config = dict(
    dataset='rosettes with rotational symmetry',
    vocab_size=28,
    encoder_experts_per_token=2,
    decoder_bias='all',
    muon_scale='original',
    momentum=0.9,
    max_grad_norm=1.0,
    max_steps=5900,
    weight_decay=0.02,
)
Rows from expert 3 of block 3 of the image encoder, named by matrix and row number. Rows with one number belong to one neuron. Each number is 500 + 50 x the weight over its row's rms, rounded and kept within 0 to 999. All counts start at 0. Numbers have three digits each. After the name is the row's rms in percent of the matrix's.
# gate: expert gate (encoder.blocks.3.mlp.gate, 8x160x160), inputs 108-159
# up: expert up (encoder.blocks.3.mlp.up, 8x160x160), inputs 108-159
# down: expert down (encoder.blocks.3.mlp.down, 8x160x160, transposed), outputs 108-159
gate.31 102:464496475576519445427520474511470578459371516521478594508537506561477559543420501535490533477510455478562471508469564563400580446452496431557591532515527554
up.31 104:481446513560462434493483471466540505508498452503399547620537486465469501537522486475498416511605563429530575479499495480507450509503431589491524410494495523
down.31 105:518550475533514495505464523523519398539435435591556588601493473532520510355518426470534482460549535470474576439497549541487599517569528474462550502509412573
gate.32 092:592535462477506546408502491490461419448583457484498473522495355431519561525473462550523435446460518488494497505570580481602530582547496531454448477414493494
up.32 095:432519532549516512516480512531532564501486431525482497530502584454530531493566506475487498485490524496477555520475509553500371538446508462489539441522446522
down.32 101:537513505573428500419527508530534497490435501552474534580621531432502401508496487422515521510490554478512499469544584557538556522539497434510502534551609436
gate.33 110:476399521516478493464467474488432500513416570520470548492582513507460563617509505539476593488451492624483462506513440502392447394485460494426514552419532488
up.33 108:560483479484445352493408468512572532410450538491534495599453551514525486518507465555476481487425516505500481520495486473505566529482497442474517491499450491
down.33 109:401496543449493540464492521534537417543495458616480546488509601499460442458556450475464534549564480501481437527525581481469503359437509431467452518540524509
gate.34 101:410508457469596473551429456554499504469435424440516428631462562500489518469543567553487582462538472498480525516451350473468490437419435547478543492419566564
up.34 101:469548394567562489534476575622505438536479411437459497565515568564547529484473526463541512436490493475426468465576509492425554491404393547539488525430551460
down.34 106:455508505533486514425482492599576461482490522450492592547485487516512630562523367553521513537517395523535490392551546460517463560475506477549526517483486434
gate.35 103:459544485471517537471562478487453383470525513578532576537446555485533512438528548546516409552433421506480509520436560367483463403561466592473505494411388544
up.35 096:491547503509493417525459493505577557446472525587448537531403475534450617595444544481557479465423560543523430497476511503521491455400576435424572487530482398
down.35 092:528535521513534529472453541446463491516521511498526609463508514458466431523469457562424567466524560447526593523521468446504439568531509532507603473496462491
gate.36 098:611512473537498540495498527543550531612543542430563457565455510595540556454446465582485526456495524489537472507505464513531440463558465447463455541504532543
up.36 099:477434509515412463542472479440496477448448412439435510508524465505411436508556522534495535525576458432560529549558576561505469515406530610453488529448514386
down.36 099:476546492461511485429544475551440579516515533494455461453430463445487570589571501448483459429527435626547537555474536477512485542503471564526560510528472531
gate.37 085:478617397486493512502520435501398445513566404488535610517595548484519511524524466434397553583573470582549510496438487527450412574431496474493492490543419482
up.37 084:350584510470496450533522506456460478449533558408472603581552485418533543438488574538486490457533518523523518477458478473414481524551469495596504559448498441
down.37 089:568541545528416464445477554468538601423470563538583527509475469444451494576479444480439481608545506567394572504508411399511424563534485481533489472490539452
gate.38 108:496482518503483482578536589522527514504551496476533561497429433518514492476406539499517467528432511507518575486454432447521492541502616491589612514497536464
up.38 098:554410416541537552657530480480454512498524508527436569518552461515539486443541555505451582503448493458578507496448508583531492446484410461595533469511485460
down.38 101:577489481507523433501523541461508497540470465353460503509437454495554520393430500442455424479537570563481548555589543546484400524567516479462404534513507462
gate.39 107:464570548510509558496455430426547475575516355479473513523559462470488404527547443504480496588477454478469524470534574491500479455592468512454478537445421463
up.39 121:515447469575480494520492584538541544447588396485564563496450460513437508553494446564452469441556493594491522600568478576529538517487434491463506535499481488
down.39 116:570543491535529498500553529498497374510510427548532551535505378478470470486543551458444409483462462559527557605435546426502607532490563548462487450543517483
gate.40 093:541550517553526491527490434538470517417489468484538597548506438456521593503537549539523540558502492532440573577499548530494458411491608470484616508492429544
up.40 098:407569463467444445510488399540471506485546491433508503388515566524533474589509497534496428520580461598487491501534522502439410392421649548489567554460589490
down.40 090:514530618575463378480519555471471454419534544468507493507553447544524522503475451509581550493560509456557490565679535506570475546508541443471524512502555490
gate.41 100:476469541465449442523462477461538501503543510443525468540600459432520423517504446514616445559495436456499479491502512575552468522454458526441576493468494537
up.41 098:502568553527565575522464503488518579509491397515595466541405401539443664609549516439470553377527576435525473414483502445409465593522431511527455530456468419
down.41 103:369430509534548502463501504485468518407496388449472560430485468578484596442500468535542467539517415489534498570562457484551556507451488424575538495477446482
gate.42 086:401422456558565460579557629487475503534524476529555661413558475417469523460504566449497478441516513471512554517471388509463534472492484510536375439429406568
up.42 096:546523623538481538389495510529537557454459534455417439606419450540558448605487503550522518609505474580475417531488584502517498495511473506437585512548536435
down.42 104:485491611467545550600432528452547493405471513579538517492545508484490516554520527546524503490426450452470566425536528523508501467528424623462536522445470514
gate.43 102:587575462409465455489515498440490466484474511442420501445510444511441460419563516449514490479512473503492489509418588499467456456491623497489533447550448575
up.43 109:488528472498512524463509528558482470479602515444479497567428479462567491434436526426481441472400516646465507585529412500474497571604491512455529491475437445
down.43 111:460482461503543524592600573502500530540473545460448543478598532556451436446528531505509517565523493527474484431454492456468479424498493402455511478545515529
gate.44 062:493492496418554512477566501500438498497560463532474498483495537503400486460423544503359535525427479532535515468500534632576449530537520474412452500555452463
up.44 068:458464487484647420504471392448428473407563528486537540513554372453499536572519540481487511413403490452495450500486451557603574557421562529510504428438508504
down.44 059:474463556439379507424609541549430459548452460452499592536533596510439434555456554396514519571449537513591476522545509520558502607523501477542542523562456507
gate.45 078:583594477522487528541511542423509487556533470444434507608542426545499447519458479505475472594461558597558536419463426595451519502521457444434480458475523644
up.45 088:538536510540432493549474528456498522577513543506465562480520548537505476498471559589493476488496549509484527535539485514486501502540524458466490447435453453
down.45 089:501412532398523582560570409546493514579465521582542454469541499578523453462493483592530566519522575498499485460452567576412535463396466488480476477451513610
gate.46 081:582522455494594479524550400572515523477595486515512547521483422414516471444529421526515489409526529536513512498531527497457391482546413482476528421484459451
up.46 088:513381481446595480498487505451551465433541520537568555498506569536513533549480490486425516480448581472562712603524501453528475425543535531500585468476448453
down.46 080:576456526482463463556530505480446442497539505450531512481482498534475499465529490520577499496539460458470497501474390416496520563381452535536450464575614516
gate.47 108:496518492535518553520539512532443562513544534549489541523515449441449542527548489538418510514592441619536554491502432455358567516491443606473449469445504482
up.47 100:459521489512398490453572464488482572570484550512457435556524390474464503568597464510506481470534426639517515507456486399471453492456461554493549435424475473
down.47 106:566569522499467382548553628409500514489430522471552508528556507496554475581493499549537601523523513486443474464472522480512498515538537493467426559405521492
gate.48 105:532574505475549372520474447534469470473455538534501455570455581484487560555428468571471514495468520503533469475470450419539550546537449515518474506458411490
up.48 104:440536536580475427468507593462501537534490409445488525401468462478538438513596451406535488552510487515454500554466493551413429534531501415505663522502516488
down.48 104:501558568530515596467442464456514528492486494496448469454423430491463503524488533516551520430532461431469499475544476541595506462464438508609497462441536575
gate.49 095:391476450489457471530504446484510533402571527511513535493535536382486529480526515483450484484431566465516521459481516472466470427554473480423474527505437452
up.49 093:495485491511404553530493464518434497479552465514457546540522581460402481416444584538437553595546557446515498462661504556430434444386519544434499493608511468
down.49 082:545553381475460459415494451594521459570481566491565534459504473474519394530559568429529482496458431515557463515587471567449516579457448447455487525476501513
gate.50 107:501498520521434482445571428601525542559500495455476589535543514492462548426477467416488546439465492525573517522541472495486423535508448481420516521547508521
up.50 113:486493548534474530480537535512546503465523480522453472491456470494538514496521532538474624445452573466604419362533480555436517526371562532490499406516485457
down.50 113:518484510492450529533465517492455513564462428470551485494432557531566613481458551517436510505405490504449451496546536492490503557507504539500460526418438558
gate.51 112:504485454537534432488489522460516492584505534544497405486413430402408533531502446534490540525542426605556459567445529447436451507435576484494496505536457455
up.51 107:591509411455523451515507453544452505475436456546419482469489529458458493537460540483522529497498499552508489487465541463425520399526505619553467478510472568
down.51 107:487449499521499554468462445511529425547556531479462435453548441570549435500525457496406505468496566502435577444510473557479560480487467491595474500527551498
gate.52 115:463530490589562501476498633469513577545461511516511517476481546408429532494558502468455603575530488451487508491396526442497552480476590470471435515490458487
up.52 107:464534561526529522491531569498523616523434541473614542434461583415468469456556463513403609507497475493566520474433491505478578461505507473529527452481517562
down.52 118:521528529426465401496573498433419506481453509543557534515573492425492501458455453452492438510491525467486424527472509523509524458521457501526487546455520505
gate.53 103:550486466463615456431468450497406470442561468582488510495470479445531380535499415559529475496431469552442584430611529496477461432555499595578568555551508450
up.53 107:609468495437508525422455521480384497554509536641481527598514533549454437508523572476578446464526496479463527480543508543554398471536472416615463507489521542
down.53 102:444407479548606515412488469553466444477426497423568535457571500543436604518483543473466509600539502503556527471513536480469450448476372511574433468544462531
gate.54 106:457429488500452451576520451489487430597443439606546483489501495566512484493423582599529445456490495437423496508518471504516523460588521556471508474473528478
up.54 103:508569508455459524495488513577488534476471471532365501489481530476582460477466491424473550571644520611549447533546527558461511521508505527534490488537409487
down.54 107:385482457564508489550408474467445470548498510494500500590590542555494436518514539530514473553492486462521590558503453560415491507533428488479460445513464437
gate.55 103:407455583564515441428529441493523482487510513506517548478544440519376482474588505458536470474564450516504516473572436457409498539459640451539578540558540424
up.55 106:489380518477497438539528495543511406523508486493464442543530418423510415504544552503525496458505388508458527473525481495447473512431599484544504535481513486
down.55 103:503520469588562575419551453445544524476482508415507445423535489537470524467518480428553512570480485484606437555441392459502408478507550491508458401544474561
gate.56 091:533489464550533482542484567655427474436482446496423527456530520535490496527531429492453561376554569524414512491446498463522437580490493466457485509479553552
up.56 088:551481546466590397522573614457462464544494517513452518374484435604569576473565463477489477488466454448545500490446495491453484626456459485576500473462471551
down.56 092:554553488393497490468517426496485502583434500446599493503554603487517529487519464500519507453504417521578562437472530368550496518419469503491490420504469531
gate.57 086:435451474508471486507470553506481564384472510555439474501449540458469568520511558440485453557538552570488509520520540483529409516494578499498483503489536495
up.57 087:496456577575507459495538446514508510596410472515465509459504458592495536486553494464423521572550495462547405505453518549570451466524512460619443424447522496
down.57 090:496551525535505464460572517472542388561550494492504558507484431385466491510613440573561505562498457493553503568557543422476538515475496558514437534462478531
gate.58 099:489515470441499587498457486486550516480511457554443430448507419425492480589543382429518467554413494497444513504468416484418559474503416535423466531482383457
up.58 097:497517533473409546512521436486577516456488483533410433355520487489462431488516450477505492492424525508487492477512436454419498506493430518454477468481509410
down.58 097:491543451536492543469507456565484492574473477505518485545453523486460526580478481525492593426604460574444554399533514538453438519489575473517465526403469531
gate.59 081:459536479565458449544477533486513490429384559481462551546545461466589586492516479557546447593447550528428479444454450447484520457543418489546478537492552533
up.59 089:550559468511409570498477497525494533503586441531515513488522496477484486513566468486466486433565450522559500538488521487445573421528507551484539495515544587
down.59 090:463547491483483581589499578499477562519515569409452472386515505543510490541486527533502545494538455544564516466464452492394513378438452568477445489521497517
gate.60 099:463571393434569518599471503430518519486475581529561440441553391490412460529541547470405563535547478519530465514543475529509519527455473484454483596457510547
up.60 106:443487507468530556439494512491419459502447483519460570508554636430447458579484476583535421568398407481430498541555431431496513378567529523574524523510502475
down.60 102:473474453502367528582460440479493573471452617531521508575512550541553430516460509453412471518486415563597581453435428527484560460544446480469529506560477372
gate.61 104:571589443542470575460597557457492523424549426551538574500511546487579520498471536529511487520513516561438482494539515528494431470511472580416548539452570494
up.61 104:433440578510485512540414475548426462505501506483536466539475463483445491550498518471468502500450467456526511457522605405471509463491527479504543539527552444
down.61 105:532458534461564553488470502421433478556467492444458465489348496477563439513539478453496399489524567510453511494489485563508515449475481537502460461625484477
gate.62 108:487511461521538431482503524404513565558493541420534482437537522544543486419469483557529562497541487578567587564518451565504390575511478479551524528504524482
up.62 103:533445525582437571571535503603455544493414392585504456461491432500525544510471475497531496516391479488461580458519536485441525483469514477496485527530522527
down.62 102:482509525557552452554485523464494494513447508469510515551502578466520555435484488486441468648490471507447550463574531547483539489459508467555473511409487503
gate.63 099:534505410491532453402440550442520550599520561489469506509571452534534528479488423494545520522570382499598486471429480554559500579474458485514481427561558426
up.63 109:519557534536520493514611483502410544425433447513500486503480519416459511545503534531446491452453549531417455495586443512484545491488523494498406508453473579
down.63 106:499485448531451500527593563491543513490464479457598505527500363549501524443576537529607481530514462518489487491566492528549514481463605485506446438540544383
gate.64 098:445424491483456388492457494519604549403527564516511438439517462569504555509538469406462496484570499474483447556496603519505568560483429500640493565548496434
up.64 101:495431436546540420488380459456545486496525483558519495535512507440554496530519533529554509385462478370527450525461469475414536527424465534528476406519508519
down.64 090:505436458508536488522530496494489544541458544571476504509587440537470540527599454456474559433584589420546503458461528592518443505459413492594529501468536511
gate.65 092:384492452539512434504433547567502476440484472423511494526412492429508491428532525468501530438521545465446473464415424442518563511606507549532537445511486484
up.65 093:523492533388485525599463428514467459489467524539458477549588525484509498495435518511449480519424486507434549447538501519503472486439461521576517460584543507
down.65 090:496507560544674535577504417430501506562448427576530476581589566497481477474560596439513521521528491507487482400540472548517380409541489485561436501502555528
gate.66 093:499466446544472430492439450530506420531390422382588541491620576538431539456542492444494529454501486560449573441542483497498465482438546429493546507579482429
up.66 099:560509485490552479476427468476580428525563434423495605556636396531594510570452471616450571601540528547498523455512517446468496524479465452465518493478514476
down.66 100:534426406536531422502537496474435520509478526542549471512450539555471565540548462438511457426451539491543556570540494460496488470486483439426521463502468541
gate.67 104:578550481567499495511535480515515440462454512489544521487505433558523585528514527412581450445419451503500522547490461497388527474436570494423569497552587541
up.67 094:477458478428481469474514485525430572549511585560505546459500532534521462480474418599514497553483509483547458582544506525488501567571304562511474569462405468
down.67 106:540532448515406512513441560509527686569482491466432467486463575605393495508515477425407540476509526550497479553554582478431493502470395482488581450494400485
gate.68 100:547466482537443487527513492596427450430543496529541573481537524573523505517433486483483567446482556456398481579447461493502554483562507495504472441445486499
up.68 108:489466482463467557584500530491573526539535481383506533481522613594479524578474512576531502475552445516453567451489505458508561444492549484532425497486466514
down.68 106:502564498530476484529511531577515499439548435570426598453463512491413550528529533447527573562537407509531538565470457593493515537572574512429497448427385448
gate.69 114:568534450513607575444532552558496462407490504484459483496448492505488519477437428537520495520486562472518454457561532548435476608515553456479516510495567360
up.69 110:330488478488430474464490455450561585590532507428548485532503461467488483508527514481520524441632516507533524507455491502558516445490462483537440535556546498
down.69 110:462579498464423458499446379531498472499478521587508425325479404454535542543483468555570391558445520525415497494477515519604505471544474460494471444444566474
gate.70 120:565471426502521547432498536551478471558413494485519599521569483486495577478465449446608601497556474476505484539463497548481467558515527632466547509476499471
up.70 128:469589552489475501490535460466524524566430438519451573503489557449514497566538592561552502489416429532498467437508448495480496460586472508530537561474491515
down.70 126:519492496491469504500448507458499491456494487514521535500544545373506471590470527484492408532536516452479531553625583447448483446512538439525454511579396494
gate.71 110:538513542496535519440442423491476581506513556412529499598453455422520560433545420565541582520512482511573525500509512481482440477523423454474459539523423482
up.71 104:447526502481489521486423520520516487481443568468579445493473554475493551522528495510557444479505524396535525459486535404488494541570569504457426456533474464
down.71 107:518535500526485567430543470450542577528602490500424466462505386391444389434497476464463459501556523503425469499459479495547427471493535578494586563458428531
gate.72 090:512561590489573602532444546511386476433533456585507512568505539477508478535561431494489437527504466643413511537451419502500540526473491444491538528487496529
up.72 088:544609540472491428429550442457499538490440499531661472491514451545491516380480479479508421503524509509507488545593475493504448503507466571562524519516394498
down.72 097:483524513445480563410478514486487486492538605472516440508468553512459491495559366477514581507494523502550492459515528498606563413536433393463554513488457458
gate.73 098:473515522475526406550453605457401494497507524344542524545449543519473608443451474400464475476478534474443471414517465429440458471498394387503450530549447442
up.73 106:437516582496451501541392513583502363464534502508533566488395448607601511519563528461561506536452500542546465514434490512449508576455548488463520379503423454
down.73 108:548507565480519570513525514506418470483560470425519562464487463517445415581568489467532597504548586505542468420537454489492559481498503537493581541480473514
gate.74 103:557479433522538479537536488550521493502446470432474553452395421555600468396505461593500503475522576462425530602562490545520518530522416529495548490543487463
up.74 096:369517556440498496621497451495513568580448515450539550557452477406420528569405524446513477494481519549603505502552453598509521546478451395454497470414396406
down.74 096:492494540556446547489443538559553500478529448524458554544564445497488400464499545555527460575548513554504514536567475546494470468514533445402461511492496581
gate.75 096:468513492483442543519505495539500411579446443454524409536482555441570461494451546545539542542479527567442517525599469495467642436445452477486522453515545425
up.75 093:476549486454574440506464480456467576406492469493550479549497544538415576586557494516454532501627468493583484553469468427467518559568565462539476473496512438
down.75 095:484500436587515403553496521559534533507421504456559547400471505455474500461528518447508470504488427438553490463450549499418544513468509492467569513481418571
gate.76 095:641605464373484449593513483446446567493509478540497447410575424497499424474481433525473493540440544432448489542510495472551499448499469586582484527564390505
up.76 102:469478504486382479482570456430526443483539469511498481547528561561468528489510469411557514527477529475427519538525485504498504588513504464551415471489610501
down.76 100:456455483486473529530439369507501534533499578501486460491528450533469512529524461454495448523471510392498515428498498381429462537494646378452484470437534529
gate.77 097:468554445555454473552501505533528497423523499526499510435570566412511488493501482443621521547516454517421523568415519507466527476450612475490561500577499519
up.77 096:492496532419514615410417477548486427519537481492493568457559454456470468385452463499479465480501534597499485489443523482470486497471471488420413539508534492
down.77 093:467519518506513523540521556583537496448544501567517455443545539504480536424632524496406543505443517478590475497529483477523519492545544537464535528434429431
gate.78 117:541498490433501466536461530564479555446567572460614460525442381577561548460469494470436461566337544497526438489439424395517518572492520481490470479507476505
up.78 107:496403481539478444494468524505507485519461455488481483558498553501427454528530529535522554450543514454489545564519472519459467481421529524480514442526483426
down.78 106:557519487409477467386525466530487418435528450517551404445587410527500528509478429459483560441454453543506518537618529623469495549479447516493507516467557512
gate.79 098:473554498592574456519393456447443514505524557532532485489513516503570485531443397486526464453581447582438450530525473534486466477564433510520538562418445480
up.79 107:508550482566535443487453378523480497446542494477561491576521464508554514622396398468524508497509488443497508511520494511497471464604448481449514516416518511
down.79 098:492499440479453513532596416450510440498409529455552475494498405569589452542515440536525535524500550529383478418519453507541557422512561573427525542462465534
gate.80 097:394471456452536477539569434494564460503582550458421524531519447538500515514434459584491514534392500513435492520461527376533466429545467420484485482537485513
up.80 107:490538491528470484441561462503537471495451551468579489463419577532439427491440426438457555525483534515498515541491452523471528487529466484427490412450403574
down.80 110:451489440506506550464559507454540494448515546487490518519488548477485499533540423503456532511447442448554466545580568468515487417512527500550502494613598573
gate.81 112:494505451544537474491455517495527433497451578533605610511470549537438467483527512508392544449451509527496518385493472439530493426484431456448502456522543389
up.81 103:467507403510463455427442552532532494432420501473413633535500560477508469466570522496480538544513480430473562475464598492534453473519487446573506558499514449
down.81 113:485533467565509453483513530436519535548523484429583499503523473466585475489487392458503467467507480473416477444431496514511496526478530506457485465422596547
gate.82 105:512472552388450469519535547476464409479397479480530439505413511492361467419458543550465540520479466523541460542509470495519506410479452399453501514502493519
up.82 104:421524498516547535420529443472418448536511434510405521490514459564494438460613453504493569388473467580535489537522504470486518456531420471517591522550464437
down.82 104:560499544486445505493471518522514557484451526519379494444463425490473481492533476506416555467440593473463455422446574519539440503538533510531464441461516480
gate.83 107:607520435552573514504434524500494528500504543515556470490485448432604497509450551481489598491478525479483464596541483434511477520469476568525632430455508502
up.83 106:519500464591509457483518458477491545493540516497491520536464504573514498579468406535459545503440450513471585550438606468488414440416575476567457546592529449
down.83 103:538447539493552480566536526436550516440561498512486472478533456475493420389551547552541587530395477465452545491454532476487500440486468425523494445484569476
gate.84 097:512498421502515521558505457518452526363485464417479472552517477555464504490463524533547401496552497558421506485491457475491547504510539528486468400480585540
up.84 093:393555459584581531553523499506519542522529524431456575434426441467558488439561503463463555535487516467498620590484502446481483452506559502410541568445518512
down.84 095:523514526464528476507489465511505363457412480581484525473585456498487539457512533549538461572498477479530477474505456485528558481454483543542460446470582459
gate.85 082:504471554453423475495520595484528435515433518541514637561450411543378479497453392488544541459526531470464480492486517373529602568432464426486563483573511539
up.85 084:521530532450524449474517567461448562495478425463556460469571526520481476491419547445557594543575556473512575426474569507504544519508535531629461604516500531
down.85 088:512561428492461362464517420466636426493438569535529543515535529466531498507544516610508545534556628483486578528551534555481438574558475496449490486506445429
gate.86 113:559505463583514469455487499480506547492448441474511500506516404476447451455464595415458466572489506418580511602516435535504531499437492539515533406469419484
up.86 123:570543416562462453532488482489513543518462459405453501473451449483499453544461489442479511540548524516534544526480452572505500510457513485542562520474452479
down.86 116:575518477597594422426515430546457458428501469480522450588510522509466570511612484479515469503501508585588427471512483491549537433494516519483533539485562529
gate.87 105:508527494408491536489441545580486460408541558546500499538488521503523614495517484498346590490471535550542471477484478500497492431513493524438508319540542434
up.87 108:475475443370513570491501575446544539453485547533573406580496466479497493433531390560498556482396449492525514526535385499472534498518466433443581535518455501
down.87 110:476587526520464579535497564562514445541564455516429576495487431413514492494481559456503514583587495420582492442474495467553518533623530476392513504533529445
gate.88 102:501499408462434472475451499461620473476515399455569506627442482507490487428516472412480502431367522498429444528514494512495529532483637514456579521554477544
up.88 107:504430544463508575531464460540383500498544492474543420499520591574460463610497518552523459473525429467455439492521512439506465427547404467460500522505569463
down.88 097:521571455605515487518523499479519518567507607486563592476515479483472438513531510465516493472594491459507455530597424476514507522569525470519482501450359520
gate.89 095:463550492560555579583537517471555405498467442446478472564433443531451491521562574506501579441516459523494497486469453572545508417521505619452550525517490536
up.89 095:508589446521505558525514531463570443510462469468477497490446518551486528491523492448516483512558477511505428496440495530559485446474524525438448503513447549
down.89 099:494531480537469498565522496636429579450484455573499471502574505515499539524597518489501451447494460522500547453420569374636468527514481481496523501547516499
gate.90 097:474473493504485506459527552490486487531487545430491509483519479467547524387408464499425597609509497477581526465447548545472480494475570448498475479522495540
up.90 110:422548476522491474431586538537386529499470469459478512523579409442502565464445460425510463513464513483518553481515569588433385551402463575499546481493392521
down.90 101:532584479499493456533539420536467447505424443422482472534515614573530405498483441545528515524471459561563503591470453601468476464477567528496479485548572479
gate.91 111:489553570591542481451519495499507536440529580418500507422514539525404396515468470509485484473520456426465569619475502491489478495448555463474535468465595473
up.91 110:571528486530507475528439571562576473505482519491511429513453395473581522432534543453529499589453466558609465443498478479509505539491498494586410500542538582
down.91 106:470483471555510494554477555499493463455439534567441524625508581479547563532532463436520445484587613506481424466496494489419529514509549457484439479475495511
gate.92 083:438533516590411475501473477583446500536505456477527474441516548471488555481493438505544504443447462538490613502465571486558430547442541459511598454532491454
up.92 088:488600517492550522507518496457480529498506458522430497638516425540431539496506579433526557484545562537485490483503447476431517460544483510480598518416527536
down.92 085:541504504497439561511468377470543561568515461451529473412464500594545554469470555437486556448534503464431400537499498512503605461549501466498535573524559506
gate.93 103:466494447470537454545477423426514523565534428439529521416536506476454491451457504429502537368455442544561524554487556492389483476540545413438434433542450517
up.93 106:561463462508498567382504467497493502450520583470481474428397470474565437650502503462402542505472531492561414467486450486571536449502506508521443461455469402
down.93 109:506433530500487491612553608575425458497562411470518515471410405398583498418527442509474510514565576512516501543475508507483549585364520465465491456592441480
gate.94 095:586557475541470547513547554486542482590382486519453420471581527474419470486551510518472508576498528426459401547563502506524515517495395496441424427437436517
up.94 095:475479462484560496411480538478515443479450542489598499459491482521496530519518476514481477451481538501380513474505488513584544486395514530567487571614458448
down.94 097:488485469458516530538552525433528528510441608475505598493409479567597524553425555510524429515527433466475488411479556441506509487522425497434480443540432485
gate.95 088:543540566491559408516450527379507524506485542394464495566515467447405448504441434530501437467444527437500571509448495482557551455536483573494558428548553503
up.95 092:536524445550539563471481452444464407516455477535536524632522463445546481472493485512512450505414435460498484605459549483617450538493493541454579444469512520
down.95 088:481432555545513467510501481482559436500485429520426570534478571585505494568501560483498532461537491354430421449569522497496433468436408456495594481482519490
gate.96 101:442503513513549492542500396409513529544490516495587483439427523512549447576558488499479473482587540556512470487509468535483396435504534528487514527534420462
up.96 099:615547504422505512454533604536514487547580456497495423512520528519417445464451556358445493497492547491489437455444480542512480541469557502461502493565459506
down.96 086:484515458401530476437581506522515472454518581419500491519463463501515561595541548490514640468539540454661409549555516480562621459442530473448537450500530518
gate.97 107:588487379505563492575517487490517496491488390506446461495526424508554473491503572530510505560517444488455441477504551501487498535464496533472486490452571430
up.97 105:416513528478467528427512433481501515586458453499553458551585526515496498423481594508576407545512510453480483576521520597493457509552513506563493480539468506
down.97 102:508607449512507499604488423453495489514410544496458518556535462465370588588476539565412549527579489428580503476448522483541457488535487513508598426430404546
gate.98 099:480466399492556441537455458442455511452436500402452441496514375549470488379387476386564528580412621523568489598464483438445535400491475509486598542465466491
up.98 106:577482418474513487579558401514416428414451445471451465420448490613527491465501556450463547610477571587440489486489491475500452440505521546529650571546463501
down.98 115:460538603525520468506561494407441467496426427539462526545553446609405522571429513406503532553611429513555529431447536569415503537557596487541484567539530472
gate.99 120:499477438468441527429453456540508526531556490495536440533519474472436440514466559505456477545551440515528589576516450514563501453529483559561510508467505530
up.99 118:511447453420412525439474446465501508538499529566562361558465512517449410464480539487400545484501493489473527585443441550493582438552550582567576491586581522
down.99 104:552500465477563517459408514561470461515570514557479507458553444455535507441535515585547507493461562479511537490380511416471388528521484515511490459374590491
gate.100 108:520482490456541516483618481568552455593511500396483529478536414477462528539589469435538495464387525604412481485529519487562531528493427468534479504465516429
up.100 106:579455541553442506520602560514526463521466485464411584475402374468485453436552475424521532430417521488506465452522579487505510628514431481478547525492614483
down.100 108:498493487532560467576487383518532520459536609439414545560437527503427596465517494515420482476569577463518539500384503523604528449441601548534458428523539510
gate.101 094:540419508499449533484541532610508385550569519438515458574568487472545490449537612520569515491466455495537522575493499477601409546469473504453509512491598498
up.101 101:454469454549491464563540521498588597416438442548468514576528460455468491448460475476506501437555470462495476460530477444488418440523470484540571522545456542
down.101 097:431559475509542513573437512528526482502497453598478450436526505410529490453483441508408536462487524517438538453424515600519564537523468505569569469576458559
gate.102 108:403533495456439528563449541488597448500449521485557498560474624470528481539460546550556477574445495463487472598458513512482484466509478493483508455480535452
up.102 104:638508534474559468551472480508527509484580514480470527448512486436465454593526493495475433466482449470532564558547445603556492511448360534723465496535490483
down.102 101:486501464510449564505532416548505537448460419412526462532638542603527434510509593535496470529458487566501501539540539492603496509570583518513609574487533522
gate.103 101:585446477393501473533458554562482490540521392472539504447518498522528464454506432492485491539411452437433411592451482486550561539450541523536506441527398539
up.103 108:451579524534585469469596500507503490421420453487507479508532526492491493473438475468560503423443483569556495468515528588511517497525445550524492562454482501
down.103 107:516477519528499491416592475535502525490442557524489606557509487463608493386471527464485505450557481533548515466499564531408488421507563601503574548479552488
gate.104 107:629470487509439416471501576413442508523499497503458567367505512548428500377455444472460457485461547641491480461484524501446509555466431463565468441523465520
up.104 112:449478483437534389430464481530366520483463491503495526488535508528467542401474411477417516580505523560483488470519492428477494563485534417398533485584477430
down.104 104:517509473558510630522491465507556495507444568515437511444595515502482516515487501505581499507496528526470416481503472520627446482557501485508527479472485537
gate.105 099:457440481501530561437433436462440512462559450474430505468477582460453587490497459428509505553542475490464493498452601476537557440483541534535484484538459541
up.105 092:570503484548545466488492500585538488509478426517536379481611501476435428560521539405490429528515508662569599459465587629496492469471467496501370472490456519
down.105 098:504468513463530458551479544537560550537560602436599574486513484477466514485520495509469586469558494572574440512599436542530541571469411497522520427405438493
gate.106 127:492597364524506509479484436422485446507416396448491478575517463415436504482469496493480479443525431494545575532558454555407456383519480501426531470433408506
up.106 118:462552433509544493401519453512454508527450552536556532595418554557506566479584442528499601486431507419520528516529559441455446536518547404445489464505438418
down.106 121:485470466556530508487550449442523567539499537503453489558493468457495554531554572488550466570579527408525561373483472534475542389400476524450488539562503506
gate.107 096:511430461486567455584501523448472509482558448489425553540401485548580421561450562527500526449520491585520468476577435376498433466472442421545555514474451568
up.107 097:536524585506593555514452495555414520516567531479480450523512492467603481447563496497476497489592573579490543504539476368511422540502392492533461439406524457
down.107 101:485449512479532550583495463435481568569527495422478532455504583597486550586463479473507507449505515467530445508553496475544535445514531474562502473494439557